{"model": "self-supervised image encoder", "dataset": "rosettes with rotational symmetry", "cutout": 0.25, "widths": [128, 224, 384], "projector_hidden": 1024, "projector_out": 256, "projector_hidden_layers": 1, "init": "xavier_uniform", "residual_init": "scaled_by_depth", "optimizer": "muon", "muon_scale": "match_rms_adamw", "orthogonalizer": "newton_schulz_5", "batch_size": 128, "weight_decay": 0.3}
Rows from block 2, named by matrix and row number. Rows with one number belong to one channel. Each number is 200 + 40 x the weight over its row's rms, rounded and kept within 0 to 999. All counts start at 0. After the name is the row's rms in percent of the matrix's.
# convs1: first pointwise conv (model.blocks.2.convs.1.weight, 224x128x1x1), inputs 0-127
# convs3: second pointwise conv (model.blocks.2.convs.3.weight, 224x224x1x1, transposed), outputs 0-111
convs1.182,105,257,169,91,210,110,188,191,161,181,139,204,156,165,215,226,220,151,176,195,196,227,238,232,172,151,226,256,226,295,204,211,246,128,218,181,207,225,222,137,268,196,205,182,196,176,178,172,132,151,246,234,209,155,147,196,185,227,223,167,153,181,185,264,200,229,195,216,159,168,214,268,223,200,204,206,236,158,173,161,215,191,245,196,277,180,174,249,221,253,200,188,250,159,232,248,195,164,225,197,74,180,129,172,216,202,167,137,246,209,305,191,272,205,190,232,227,238,180,155,108,184,235,235,206,205,205,190,183
convs1.183,113,168,167,274,267,156,175,187,225,303,230,194,238,199,180,164,253,253,253,191,234,190,123,169,270,192,210,230,204,190,121,211,163,107,240,237,247,161,223,195,238,194,181,171,226,169,196,254,209,219,166,175,205,140,217,127,179,234,320,192,149,232,203,198,191,169,189,193,232,164,215,113,195,212,228,193,264,202,176,203,294,183,194,212,268,297,206,255,170,197,168,170,239,217,186,248,293,165,206,207,206,178,220,215,266,156,197,211,194,216,176,196,160,184,185,199,122,159,186,197,202,166,201,201,165,129,193,258,191
convs1.184,076,181,196,193,235,211,191,209,153,203,241,124,263,219,180,190,228,200,221,83,203,190,299,227,141,194,203,175,191,260,237,133,173,224,198,211,209,224,207,214,174,247,193,177,209,259,231,172,224,266,267,201,233,209,136,184,158,183,189,240,229,259,191,263,253,175,186,148,254,197,197,180,124,220,177,166,232,230,194,159,168,197,205,225,229,253,203,218,218,174,197,248,143,177,172,249,212,197,175,264,184,200,105,345,198,171,166,214,260,208,175,179,156,176,120,176,234,208,203,196,152,247,195,187,177,74,196,187,195
convs1.186,091,240,189,198,166,248,133,242,241,170,180,235,216,198,334,217,228,209,161,289,246,177,189,187,156,205,129,180,182,127,225,195,148,170,180,217,196,207,259,210,189,210,177,194,226,137,186,179,167,96,205,166,181,210,249,183,180,170,151,245,269,225,295,253,212,178,154,264,252,145,211,261,203,216,246,269,173,178,145,168,242,225,181,249,193,241,169,223,205,141,227,212,170,204,193,124,222,178,171,208,220,173,184,236,238,264,166,194,233,124,233,193,164,178,256,186,227,177,233,147,198,198,238,234,228,129,220,160,250
convs1.189,094,297,198,228,188,231,170,273,220,208,224,228,244,193,138,208,248,216,223,295,225,207,244,160,236,215,197,126,172,249,181,250,277,263,158,244,243,260,164,125,218,212,147,156,157,173,250,138,210,215,233,207,160,159,201,122,231,232,162,187,229,172,223,202,210,225,207,107,215,252,231,218,173,266,252,292,174,284,184,170,200,180,181,126,136,232,242,207,189,205,226,159,205,243,209,208,220,183,165,200,211,198,237,214,205,175,203,109,176,257,176,160,242,164,203,199,197,169,172,224,225,215,196,196,262,192,131,141,188
convs1.190,094,209,203,195,200,270,156,234,157,164,133,233,139,122,293,235,227,166,145,253,242,208,249,252,234,170,195,291,218,156,160,226,202,236,150,298,267,173,189,186,175,232,85,183,202,190,206,218,171,202,266,190,239,218,144,244,223,241,198,191,134,177,191,231,162,190,160,155,177,164,197,203,175,172,244,159,168,171,220,178,180,158,245,212,214,238,175,215,258,209,198,186,163,327,252,203,195,227,181,198,182,204,191,147,149,263,226,177,182,196,128,198,222,179,236,183,216,147,272,236,200,210,258,191,241,178,239,160,210
convs1.191,101,218,125,247,181,245,215,199,153,203,250,263,185,167,137,270,216,210,252,196,185,223,252,244,117,164,188,250,196,238,243,206,200,210,175,222,244,191,188,156,135,274,169,209,211,214,125,142,185,175,158,176,176,148,191,192,227,221,177,171,163,254,181,178,195,251,144,157,157,155,196,144,195,278,170,268,235,244,199,180,233,97,181,225,155,219,289,179,193,156,248,197,196,200,167,131,202,180,216,163,217,191,196,210,195,188,205,180,155,278,186,193,162,213,177,185,236,74,224,269,167,232,212,221,185,273,144,217,162
convs1.192,099,171,215,176,182,204,244,205,151,180,120,166,211,232,198,243,239,193,134,235,222,228,191,221,216,235,176,213,233,120,209,158,165,123,219,201,208,168,287,281,263,141,207,163,230,139,206,207,227,137,184,197,234,126,181,254,217,225,238,266,189,160,235,199,195,139,154,186,285,244,245,218,202,206,173,204,140,183,150,166,167,207,197,188,163,257,185,191,200,172,130,194,169,264,167,169,299,194,282,185,135,160,185,129,207,198,247,205,283,268,170,145,184,182,199,201,251,175,210,243,248,151,186,172,208,204,241,227,158
convs1.193,095,166,198,191,221,225,212,193,125,280,263,251,187,230,226,189,207,174,177,137,220,245,237,182,163,178,249,238,198,212,153,142,200,202,209,118,203,229,270,172,147,236,145,162,225,183,253,262,258,189,284,207,233,237,221,222,229,191,194,183,281,219,180,209,214,266,171,309,186,191,161,182,213,192,178,223,236,263,113,173,197,202,219,236,246,187,269,180,217,238,234,161,225,146,210,184,107,274,212,212,182,247,122,185,136,193,244,187,154,130,208,133,209,153,149,202,169,229,222,199,214,237,243,144,177,229,209,191,173
convs1.194,094,206,225,172,193,171,212,174,293,221,200,163,139,189,182,193,194,197,218,264,184,214,242,256,177,195,178,177,162,198,253,237,247,224,195,211,191,231,241,146,166,55,180,214,245,243,207,200,173,198,221,214,214,215,257,206,226,251,169,266,217,241,156,235,198,217,306,236,167,233,239,132,187,98,190,287,247,216,170,249,268,223,203,166,92,197,197,213,164,248,210,220,172,185,135,306,204,161,265,202,183,197,207,201,160,195,182,179,161,242,157,201,149,160,198,183,154,166,215,199,208,229,240,254,164,183,157,184,239
convs1.195,096,197,217,184,195,207,228,157,216,244,187,239,184,138,191,239,127,181,212,144,210,172,199,198,213,246,207,210,253,230,184,237,216,173,214,221,164,163,247,207,91,219,201,208,177,206,262,156,142,137,222,173,184,234,168,218,168,167,171,177,197,169,185,206,192,153,212,257,242,168,142,144,99,176,214,132,214,209,157,175,173,145,233,203,208,141,204,227,136,180,168,199,278,315,185,220,228,274,217,173,153,203,140,260,217,157,227,163,208,149,134,78,122,213,138,226,241,271,181,175,222,196,169,223,208,225,187,183,168
convs1.196,110,213,265,268,269,163,155,156,226,202,210,220,149,153,176,152,235,162,239,175,179,190,132,202,246,221,189,174,233,125,179,153,173,245,215,224,195,210,288,211,151,198,199,191,185,218,146,151,208,257,181,207,181,202,149,196,198,249,215,211,248,222,214,187,136,243,283,252,112,189,184,169,252,171,171,208,300,201,182,197,202,221,254,167,89,106,248,203,181,159,206,242,105,173,218,176,219,258,245,161,163,210,196,150,207,242,113,250,199,180,183,213,181,216,286,202,204,206,193,202,214,191,135,243,191,220,223,193,191
convs1.197,114,260,208,183,170,249,262,190,197,188,204,247,237,202,243,216,136,190,191,142,170,239,220,129,169,221,176,178,219,152,227,183,244,225,138,240,227,165,147,190,216,124,196,223,199,203,217,275,208,204,228,214,187,215,129,214,223,137,226,208,188,240,293,197,262,167,129,238,297,235,204,213,160,212,234,142,212,169,114,126,155,263,101,232,235,202,202,176,172,166,250,230,217,228,176,203,94,195,195,262,148,170,194,216,169,220,193,187,208,156,185,199,184,167,169,160,145,139,251,208,186,210,258,167,172,196,195,111,178
convs1.198,096,288,182,165,195,191,274,185,260,177,149,273,163,195,248,262,169,247,174,188,223,139,225,234,199,209,308,219,208,210,190,207,256,102,213,218,179,172,199,235,182,289,195,192,190,220,215,208,182,226,170,189,226,171,216,97,165,142,207,197,179,145,216,129,125,168,229,214,195,179,217,203,150,194,214,162,203,207,215,167,232,261,208,133,230,281,209,214,204,247,171,170,139,165,159,185,274,238,189,166,186,111,218,249,224,170,137,223,303,226,206,177,156,150,176,191,216,209,217,254,170,210,191,240,203,203,207,142,242
convs1.199,096,196,204,142,188,184,207,179,208,227,177,185,211,145,231,195,197,181,217,195,183,182,196,245,182,184,265,167,260,204,217,198,229,284,162,168,155,198,192,230,222,182,158,211,239,188,187,156,262,182,238,163,176,216,200,181,195,137,127,236,266,206,179,216,251,158,146,155,193,174,162,170,173,237,232,200,152,202,201,235,209,209,293,251,122,200,93,174,228,190,116,288,164,181,207,244,254,204,179,218,280,186,211,248,312,189,197,208,193,128,185,228,183,227,228,201,160,208,198,242,145,237,223,273,278,78,244,206,214
convs1.201,113,156,172,214,242,220,160,273,157,171,198,166,211,170,211,191,207,207,191,199,221,245,170,160,202,134,230,146,160,201,279,195,203,228,194,229,215,216,220,297,202,162,233,222,216,157,228,157,229,251,182,199,244,211,207,257,200,102,220,308,206,201,153,168,171,194,193,180,270,126,164,207,187,269,228,252,188,187,230,153,221,208,232,214,208,211,174,188,197,252,153,206,228,238,151,164,176,218,245,211,189,97,201,135,191,178,141,243,205,295,155,187,194,233,221,174,281,260,165,268,180,218,183,163,217,130,182,235,309
convs1.202,103,149,182,199,215,224,132,178,187,190,133,280,240,145,239,167,134,248,220,183,190,226,231,242,193,219,209,199,204,162,232,171,217,217,239,180,178,210,200,169,247,210,191,131,227,191,237,189,218,181,195,193,144,151,146,218,188,152,177,216,317,277,245,178,235,150,176,155,163,151,243,239,195,208,270,202,214,151,163,213,319,224,255,208,158,227,202,273,225,196,199,215,269,142,216,187,232,149,199,194,176,170,184,179,147,256,139,255,196,131,196,245,229,193,261,183,165,242,175,200,118,197,223,282,161,209,152,133,176
convs1.203,097,165,123,180,173,231,229,220,229,252,241,160,184,189,240,98,193,176,176,207,289,205,220,168,235,147,155,219,182,149,159,269,254,203,214,186,206,250,190,183,169,142,209,218,167,219,191,192,247,252,252,195,228,166,209,217,173,294,173,165,225,247,159,180,178,177,211,211,207,257,187,243,215,176,193,186,197,235,139,316,214,137,209,333,275,196,185,194,168,181,250,237,252,209,214,161,204,260,164,146,207,215,181,245,227,209,173,219,197,155,250,180,182,201,223,209,250,258,103,203,152,249,202,206,179,147,217,182,140
convs1.204,107,265,235,212,221,187,189,248,166,230,205,298,211,201,197,251,194,143,270,220,280,178,177,224,217,220,262,267,216,144,227,210,217,140,214,233,223,170,310,232,134,176,176,187,107,258,163,210,227,184,193,214,183,227,227,242,228,208,252,180,213,238,203,173,283,181,228,235,284,202,229,205,184,159,157,209,235,162,165,108,201,214,219,260,202,204,201,316,187,180,248,175,129,189,197,148,210,206,261,220,261,175,163,224,181,146,253,163,148,193,149,205,213,166,214,194,136,201,199,193,156,240,222,248,209,190,169,154,172
convs1.205,108,207,200,241,217,162,108,141,198,215,253,225,177,156,222,199,133,184,273,215,201,177,263,218,192,192,275,236,231,209,159,167,236,202,244,126,203,220,153,161,206,241,193,207,210,189,203,179,198,171,218,207,164,219,196,237,155,87,104,168,215,195,206,133,182,146,155,204,160,114,176,260,193,247,158,128,230,242,247,184,219,213,249,171,253,175,204,235,163,170,246,200,223,179,173,212,183,169,169,152,137,195,230,149,189,243,149,196,245,245,187,194,238,221,191,210,193,157,195,137,172,177,242,112,222,78,236,168,151
convs1.206,085,172,304,271,231,185,186,190,266,185,252,182,213,278,222,180,199,205,268,199,179,264,177,284,198,207,223,239,256,171,180,152,226,209,191,183,163,156,232,274,158,165,227,232,253,216,186,125,193,205,222,203,182,229,177,187,157,196,190,261,239,110,170,185,196,218,232,264,172,140,228,254,144,89,200,208,283,125,161,176,191,176,241,220,157,189,177,207,208,249,214,195,143,142,233,224,200,253,276,216,258,194,206,213,181,186,180,249,214,132,142,256,215,165,206,179,198,210,183,221,111,225,179,221,202,227,245,173,203
convs1.207,094,194,255,234,133,233,231,234,187,169,277,298,199,115,185,107,182,192,190,239,236,172,238,241,192,198,168,255,182,189,107,240,194,223,206,160,195,186,182,227,255,150,164,171,173,246,271,219,149,249,164,209,254,246,172,261,174,198,272,182,201,176,210,215,206,203,196,132,171,330,218,200,184,192,196,123,186,217,240,201,201,244,213,176,253,172,198,214,191,167,196,138,208,166,255,162,188,235,145,156,244,253,189,257,246,186,141,218,224,186,228,252,182,228,209,214,162,224,201,135,223,197,152,194,203,213,223,112,139
convs1.209,130,230,143,183,257,126,250,202,172,190,227,184,179,136,168,258,199,198,258,196,237,181,169,219,225,160,247,214,231,187,166,204,196,133,215,199,193,218,193,57,190,113,171,184,197,219,135,211,180,224,184,210,221,163,178,195,214,256,217,243,198,185,127,192,208,162,180,270,239,277,222,260,156,242,199,211,189,200,197,250,222,160,194,225,259,237,184,224,120,219,218,201,268,149,225,171,226,224,80,274,153,177,197,152,181,182,233,193,186,96,230,179,208,146,176,190,264,153,187,269,229,218,148,159,208,213,217,227,211
convs1.210,106,233,201,222,184,158,158,207,180,145,180,162,182,221,192,168,243,165,133,240,206,179,152,200,239,180,178,151,176,287,211,143,197,220,181,164,221,174,197,202,166,181,204,252,160,278,276,238,198,160,196,198,172,159,158,195,209,349,238,217,218,186,176,184,226,238,187,224,193,196,157,83,218,200,216,226,182,138,163,159,203,72,228,259,157,164,269,131,218,159,136,162,195,162,259,220,190,163,271,207,227,203,211,173,135,143,191,191,201,209,240,261,179,124,232,220,163,176,186,147,188,175,219,187,224,212,230,179,209
convs1.211,082,218,115,166,219,232,208,171,270,192,168,140,173,116,202,160,212,211,243,179,103,271,175,258,215,244,170,249,190,154,170,227,269,143,183,208,203,203,219,202,199,134,194,237,190,161,141,163,243,154,80,145,183,174,237,229,146,182,203,154,198,161,273,177,246,159,275,151,186,182,150,187,184,190,209,216,210,170,209,236,213,173,233,225,177,155,142,146,150,169,167,255,205,138,133,143,235,202,177,220,220,218,251,213,186,179,180,231,138,205,169,223,161,210,270,176,196,247,160,163,228,110,198,203,207,219,255,219,203
convs1.213,107,123,252,266,216,190,171,194,173,181,209,165,235,162,221,179,151,180,164,231,176,251,253,166,123,192,205,189,221,223,240,142,236,157,194,119,209,196,263,193,216,281,192,168,174,174,225,169,136,143,210,211,171,112,196,230,178,234,188,229,250,178,229,210,133,187,253,272,121,100,218,227,126,221,227,225,296,195,174,174,215,128,246,155,99,272,228,241,186,199,130,158,195,195,159,163,201,154,231,226,203,199,209,230,170,256,162,212,153,215,202,224,179,184,241,254,160,186,189,200,185,246,175,223,210,224,186,175,163
convs1.214,090,239,119,225,230,148,202,198,179,196,287,138,167,207,233,203,240,222,125,161,211,152,198,234,209,171,198,170,161,215,225,285,203,215,165,193,189,236,245,100,107,176,200,199,238,248,219,283,166,235,174,235,220,245,187,227,222,107,208,226,209,197,130,168,160,179,144,161,159,124,134,222,234,125,168,226,163,221,224,197,209,241,180,273,172,129,185,171,186,238,189,174,204,220,161,163,160,161,190,228,237,166,238,205,244,216,164,180,185,198,130,196,219,226,202,243,271,233,230,232,253,196,181,201,199,157,109,149,158
convs1.215,082,90,166,237,202,110,185,247,234,203,118,202,235,182,211,160,186,149,196,182,236,231,226,132,190,216,220,196,178,137,190,203,299,251,184,156,168,212,260,256,231,160,202,185,178,193,227,174,164,260,257,199,247,205,273,277,194,283,205,275,284,160,269,202,225,200,229,240,225,186,182,205,165,183,249,216,200,204,161,234,128,171,196,147,156,212,176,183,215,181,218,257,248,189,228,240,140,194,236,252,234,251,215,174,180,187,182,142,189,172,256,188,149,176,230,186,170,198,196,277,216,191,287,256,212,167,192,169,177
convs1.216,106,255,181,205,216,231,190,214,257,207,148,254,198,180,203,160,151,192,214,204,167,225,190,172,202,208,146,151,148,181,184,162,168,241,184,250,206,303,179,200,231,245,124,199,234,240,213,175,230,175,232,205,193,229,177,220,236,192,205,206,255,230,191,205,226,174,155,121,193,263,226,169,216,186,267,206,198,163,229,234,241,177,214,182,188,218,202,222,214,188,131,139,152,179,242,194,283,150,174,244,188,263,178,155,172,253,234,128,380,214,256,173,187,291,265,195,180,132,178,266,168,248,206,211,213,235,229,178,182
convs3.182,096,116,201,208,184,258,178,253,208,245,210,187,165,146,182,259,170,201,213,231,255,168,221,246,166,299,227,195,141,192,192,231,239,184,205,132,199,205,187,116,221,248,198,175,185,298,211,179,216,301,217,257,161,171,200,169,218,256,165,222,207,215,200,217,226,231,193,162,122,204,140,177,191,146,234,249,229,150,197,191,208,191,245,306,221,246,277,184,219,191,222,268,216,134,206,184,214,163,286,257,218,178,238,226,187,211,181,192,173,207,204,212,259
convs3.183,103,209,263,214,281,192,233,197,256,122,185,227,167,205,222,200,213,206,214,202,223,234,244,165,176,252,210,184,261,214,227,174,166,197,220,227,242,203,91,203,227,253,286,183,197,233,242,189,200,241,181,216,218,226,223,275,217,121,242,227,244,164,243,196,207,165,255,229,185,112,242,187,174,195,284,83,246,207,211,267,212,220,200,217,143,161,140,177,136,211,159,153,173,238,232,205,213,136,220,242,191,221,210,237,171,216,183,205,145,236,208,218,154
convs3.184,086,194,219,231,190,205,197,159,231,204,178,208,163,236,289,226,200,170,135,202,149,123,291,250,229,140,184,227,220,214,182,184,138,224,165,275,187,145,161,198,133,265,250,204,135,185,135,235,228,287,262,229,211,192,164,231,189,214,140,131,213,158,171,208,145,187,200,139,277,165,195,219,238,211,199,154,216,205,196,205,176,255,200,242,199,174,158,172,216,225,198,194,306,253,297,147,263,183,182,265,260,205,200,161,191,187,195,145,199,212,215,161,205
convs3.186,092,157,214,225,137,188,177,284,227,107,209,134,226,168,57,206,199,207,234,208,167,216,183,239,262,221,146,159,153,219,206,195,259,138,201,202,253,287,178,170,241,202,210,261,210,211,225,182,239,220,233,254,208,272,257,179,209,186,175,136,212,184,252,193,191,167,256,231,165,220,180,212,252,231,224,217,151,232,212,143,208,277,169,199,185,198,220,236,173,176,206,163,188,141,181,179,214,152,169,241,191,145,230,187,182,197,251,200,236,252,109,330,213
convs3.189,096,264,228,243,188,159,365,129,233,170,172,143,226,200,220,186,241,197,161,247,210,155,185,220,254,162,150,246,205,225,164,217,210,209,163,293,192,234,179,168,211,206,165,263,205,144,213,269,132,233,186,216,177,196,271,199,191,223,219,127,205,230,228,218,119,169,218,208,177,214,137,130,147,229,278,139,255,147,189,156,180,183,256,170,145,184,192,200,241,206,190,204,217,231,229,207,235,186,149,174,207,167,261,188,222,122,255,234,182,140,244,225,149
convs3.190,094,233,200,178,190,148,152,178,133,207,223,190,231,209,123,256,186,234,205,213,155,131,181,199,161,174,146,262,155,209,185,234,165,203,227,197,187,134,175,157,167,118,192,207,171,202,202,268,180,155,220,238,240,218,221,107,202,206,204,180,175,188,200,209,194,197,234,271,205,209,247,191,160,215,170,229,168,217,263,148,262,220,194,171,214,167,224,214,228,227,159,167,151,208,197,171,163,269,184,115,307,193,221,101,164,209,172,178,212,163,143,261,225
convs3.191,104,150,227,235,93,169,132,202,152,223,133,164,130,217,144,122,257,271,252,194,161,183,214,207,269,190,177,199,153,159,165,204,205,201,248,189,231,235,140,182,207,186,215,156,225,145,192,204,217,190,260,141,173,215,155,265,217,232,249,244,194,145,150,183,85,251,212,126,260,233,88,202,234,208,226,220,216,186,163,167,180,278,214,246,234,203,214,157,201,154,233,270,189,195,213,183,172,204,240,166,144,264,225,229,164,262,195,212,205,271,194,162,217
convs3.192,097,215,213,152,127,153,196,218,155,199,171,208,146,235,144,156,232,202,196,226,180,247,204,209,215,251,171,188,201,194,175,222,191,216,266,228,163,223,225,230,206,176,188,238,236,173,203,165,194,145,122,126,171,167,207,216,188,148,177,150,187,210,136,190,239,204,116,232,152,232,162,175,289,203,223,247,210,179,200,228,228,198,137,182,169,225,168,220,156,215,254,220,190,205,176,166,155,180,231,195,217,212,208,260,125,183,141,194,164,208,263,149,223
convs3.193,098,136,249,177,247,177,246,189,154,200,176,193,189,215,159,179,144,157,235,252,218,254,215,188,271,194,227,196,216,314,161,233,179,179,172,257,213,141,132,216,143,227,265,194,225,184,282,176,179,163,225,167,157,224,298,231,138,171,180,195,203,251,141,211,200,118,235,191,181,220,239,159,242,221,275,135,212,192,287,233,215,228,186,232,137,192,245,191,180,206,271,218,265,213,294,190,237,297,243,235,223,268,191,233,118,177,209,248,203,216,210,226,258
convs3.194,095,213,176,287,207,209,259,218,215,255,230,215,193,175,243,219,148,253,223,225,205,167,249,255,207,261,223,188,181,232,180,200,249,200,205,156,226,223,129,251,211,163,169,216,245,123,247,207,243,218,192,273,232,177,209,268,213,182,257,234,203,201,170,155,189,134,182,161,186,207,186,190,124,220,255,236,158,107,187,184,249,192,234,256,178,236,188,210,233,228,170,213,202,177,183,160,188,251,263,165,190,142,216,242,173,219,185,162,198,221,223,95,175
convs3.195,096,186,221,217,206,245,228,140,232,157,185,137,263,214,209,212,221,101,229,236,211,159,228,176,188,232,212,208,182,290,227,213,322,217,156,181,102,152,225,195,128,242,200,191,190,233,159,167,195,199,166,186,183,199,135,224,129,153,218,241,259,193,208,219,261,220,241,200,198,112,195,211,144,218,186,225,182,245,213,235,170,211,217,193,242,270,121,198,156,165,177,179,212,200,238,284,206,187,206,200,235,252,152,275,186,182,248,167,184,159,229,136,318
convs3.196,102,214,195,180,237,215,184,260,141,225,209,170,117,208,178,192,180,208,176,143,81,177,144,228,129,271,199,200,175,195,173,291,249,206,136,166,159,250,248,218,163,152,104,247,215,109,157,149,200,166,209,206,255,225,221,256,198,136,159,176,190,125,258,217,129,151,270,199,200,236,180,178,206,212,239,187,184,270,182,110,196,216,203,241,245,187,160,243,208,177,263,191,151,215,177,128,220,198,259,175,210,199,147,197,148,148,174,197,210,141,132,249,257
convs3.197,098,132,265,234,265,191,194,206,230,225,184,242,197,162,215,173,209,175,194,202,117,216,171,251,202,270,145,223,206,191,207,184,253,148,182,214,197,190,213,246,242,232,208,197,175,231,222,150,162,224,152,242,76,301,240,108,217,161,207,264,224,216,247,196,149,220,213,207,185,182,220,221,239,205,215,122,185,177,216,174,228,166,219,134,186,180,242,195,227,199,173,218,257,169,258,263,208,243,198,177,200,247,237,229,182,152,235,183,274,230,166,165,159
convs3.198,099,200,149,191,228,174,197,256,168,144,237,201,158,176,180,235,245,201,242,180,159,140,144,211,186,239,201,174,283,156,261,229,198,146,254,239,154,214,277,190,227,173,200,265,166,169,225,209,229,142,192,209,203,235,150,244,234,189,227,246,129,253,213,182,253,279,184,158,185,222,229,130,200,253,224,194,168,156,185,258,246,162,230,279,256,219,187,221,248,202,157,152,261,198,211,241,184,261,211,174,263,185,165,170,209,280,271,255,271,236,218,212,187
convs3.199,098,223,172,227,115,222,229,207,172,196,185,135,234,163,209,162,187,224,205,220,204,202,171,235,193,164,199,199,298,226,216,148,158,262,142,212,208,169,237,135,207,249,207,215,197,253,261,218,174,164,173,224,216,224,164,207,163,247,174,162,140,206,196,131,196,261,206,248,225,205,262,216,142,231,256,211,262,222,203,207,207,203,225,175,180,180,141,141,171,231,210,168,242,117,173,196,211,163,178,201,242,154,132,163,163,171,165,198,239,218,254,181,235
convs3.201,103,201,295,271,116,232,292,163,163,206,193,119,220,187,181,169,193,179,172,224,225,161,209,218,282,212,240,214,232,187,253,298,183,210,272,144,214,190,132,219,175,219,216,283,223,178,206,242,273,189,168,228,120,176,247,174,177,165,246,171,243,239,196,236,184,157,197,206,182,131,171,177,170,225,154,186,165,243,264,209,196,198,138,202,200,138,256,103,257,216,220,255,199,233,167,274,146,210,201,178,183,253,174,150,190,261,212,157,219,196,200,224,192
convs3.202,102,182,260,207,231,192,194,276,246,205,254,185,228,247,167,187,211,252,224,244,236,185,204,207,209,270,269,229,201,235,236,219,199,192,169,261,211,253,202,223,181,172,217,231,223,230,140,162,214,223,190,209,117,309,150,219,148,250,241,176,247,209,292,204,180,174,58,221,267,184,136,184,281,210,184,146,86,173,262,171,201,224,185,172,269,174,219,196,230,215,222,188,180,181,197,238,234,193,177,176,172,165,240,160,244,231,188,213,267,250,188,241,140
convs3.203,110,299,150,213,156,238,140,170,249,72,274,181,249,222,248,200,250,201,171,170,244,171,147,243,169,200,250,192,250,177,174,211,227,218,149,172,202,229,183,161,177,208,256,134,213,210,221,195,180,210,196,178,101,93,276,225,268,209,178,189,203,194,226,119,162,222,190,234,198,192,230,191,220,169,82,197,236,135,247,172,245,220,214,167,238,223,257,239,209,159,188,196,200,146,156,196,145,216,135,213,224,165,148,180,257,283,127,228,216,194,217,275,221
convs3.204,097,150,174,112,163,180,195,224,186,132,209,137,110,219,107,125,240,118,191,237,229,209,162,234,262,194,161,175,179,254,232,219,211,173,207,161,201,241,181,196,167,242,213,237,241,146,249,206,226,132,218,166,234,278,228,175,232,225,189,122,252,202,203,199,222,180,248,253,179,201,152,209,192,222,183,179,146,170,181,222,155,213,168,155,160,211,202,185,133,213,235,247,222,212,199,247,188,269,213,245,185,140,164,198,225,152,129,195,248,150,180,220,199
convs3.205,106,195,154,282,190,250,191,223,195,213,177,288,263,164,226,220,280,123,171,203,238,314,245,157,245,159,233,169,183,277,171,199,178,201,181,248,229,197,238,197,187,219,125,221,269,216,229,200,195,182,246,224,309,97,119,246,206,203,185,284,154,241,106,196,244,131,199,176,162,176,233,174,168,173,119,224,245,230,196,197,189,179,129,193,198,217,185,272,248,111,136,189,147,303,150,252,240,211,227,190,223,146,213,209,289,182,206,134,181,226,163,235,160
convs3.206,089,226,203,196,171,199,196,238,182,109,206,243,164,256,116,164,218,183,150,237,132,172,144,222,253,215,220,226,237,147,159,253,214,218,65,214,190,226,229,144,142,224,202,230,258,190,214,226,181,228,206,243,237,182,214,126,239,135,205,220,234,168,253,218,247,206,248,218,164,208,131,246,190,212,193,205,208,199,194,162,197,166,171,208,219,227,238,250,162,221,172,192,164,219,246,260,223,136,146,209,127,238,202,214,209,137,206,208,210,233,170,183,150
convs3.207,109,236,164,200,275,159,248,100,140,223,166,274,225,193,251,265,177,281,244,187,233,189,151,216,140,201,194,156,223,255,230,192,196,235,134,199,166,191,249,244,173,191,148,133,214,134,174,210,173,157,211,253,195,163,158,238,209,214,183,233,211,178,250,286,219,172,131,227,217,229,137,183,167,170,270,192,161,212,225,174,133,201,257,242,201,165,259,186,179,200,232,191,202,193,124,146,200,191,175,165,202,189,295,175,188,232,209,181,177,256,198,230,237
convs3.209,113,217,186,229,202,196,124,215,180,168,238,215,160,209,192,237,234,173,218,249,253,193,169,205,206,230,195,146,284,143,186,213,262,187,172,221,163,244,209,182,141,214,141,197,160,196,207,195,201,182,108,200,194,117,203,205,178,198,247,174,130,247,154,180,195,159,111,186,179,209,195,208,179,276,259,182,184,204,177,199,139,179,220,171,191,217,264,205,171,153,173,192,158,282,218,204,158,242,205,200,211,167,204,189,252,180,211,170,190,161,217,207,189
convs3.210,101,227,208,208,197,267,223,128,228,183,251,249,104,261,203,220,267,229,244,155,101,184,142,195,220,161,197,253,260,146,187,257,207,223,151,195,155,185,220,210,168,214,219,227,213,142,258,194,244,217,277,175,200,184,224,144,158,222,182,253,164,211,219,299,240,137,296,203,202,207,174,206,229,221,181,225,202,162,268,232,219,155,187,263,259,227,229,161,216,263,211,171,136,196,208,150,144,196,222,248,180,230,251,192,209,187,193,104,215,137,174,124,196
convs3.211,097,242,191,241,210,214,149,191,212,150,234,163,233,234,233,225,142,213,218,126,168,185,174,195,186,123,115,145,250,176,115,256,209,255,178,212,217,238,189,223,174,127,133,206,160,115,134,202,240,137,131,192,281,197,263,187,229,181,154,137,244,254,208,176,203,213,197,264,209,265,157,269,225,183,197,214,213,177,251,127,214,210,204,219,273,159,149,212,202,192,136,193,153,220,158,180,224,220,208,254,212,175,150,212,212,325,146,209,164,110,272,252,182
convs3.213,101,227,190,230,150,279,125,207,208,269,241,153,214,196,129,142,267,231,122,233,230,251,222,142,261,205,158,266,145,222,268,206,168,210,208,186,212,183,284,233,181,260,215,230,240,212,220,193,194,266,207,205,95,282,250,251,222,192,161,102,193,208,231,201,215,184,233,192,195,195,157,157,130,241,197,247,169,255,243,137,195,263,211,241,206,214,167,187,173,197,203,174,165,130,188,245,261,142,136,260,174,176,178,201,180,241,169,148,172,229,112,193,216
convs3.214,097,238,153,188,268,159,221,224,164,195,179,245,200,260,219,201,105,258,248,177,161,228,199,146,195,210,206,185,235,181,183,195,297,145,212,195,197,178,162,236,247,173,220,241,244,215,171,188,243,225,149,259,243,196,215,180,195,163,241,291,173,177,182,187,228,214,189,252,276,215,146,210,136,170,149,166,189,138,169,205,267,229,189,253,172,245,279,207,166,228,308,180,222,175,188,127,219,137,221,219,209,197,252,178,76,137,231,220,259,213,132,197,224
convs3.215,088,220,222,182,177,180,204,165,222,196,174,212,177,210,250,136,152,229,283,217,222,267,225,179,186,232,247,254,167,263,138,229,161,257,159,187,220,208,189,241,189,250,142,248,149,187,246,192,172,266,157,240,121,171,201,195,141,250,191,192,204,156,237,213,218,254,201,196,142,165,174,171,165,204,224,193,245,152,188,209,195,182,196,217,107,257,220,194,147,254,222,143,222,238,232,245,144,176,214,251,183,159,174,190,194,212,243,192,194,191,169,166,204
convs3.216,102,207,143,196,236,199,257,208,217,174,174,180,199,156,253,153,218,180,251,151,175,141,231,212,241,131,209,236,151,246,172,206,272,216,124,199,165,177,198,188,133,175,188,257,206,197,264,242,228,148,176,216,229,183,84,262,174,175,158,212,183,180,150,193,140,224,173,284,284,216,207,167,174,266,183,162,172,158,251,245,200,206,207,128,268,63,176,236,226,144,228,238,134,186,248,234,176,160,212,216,240,279,174,253,189,210,219,187,210,124,158,149,169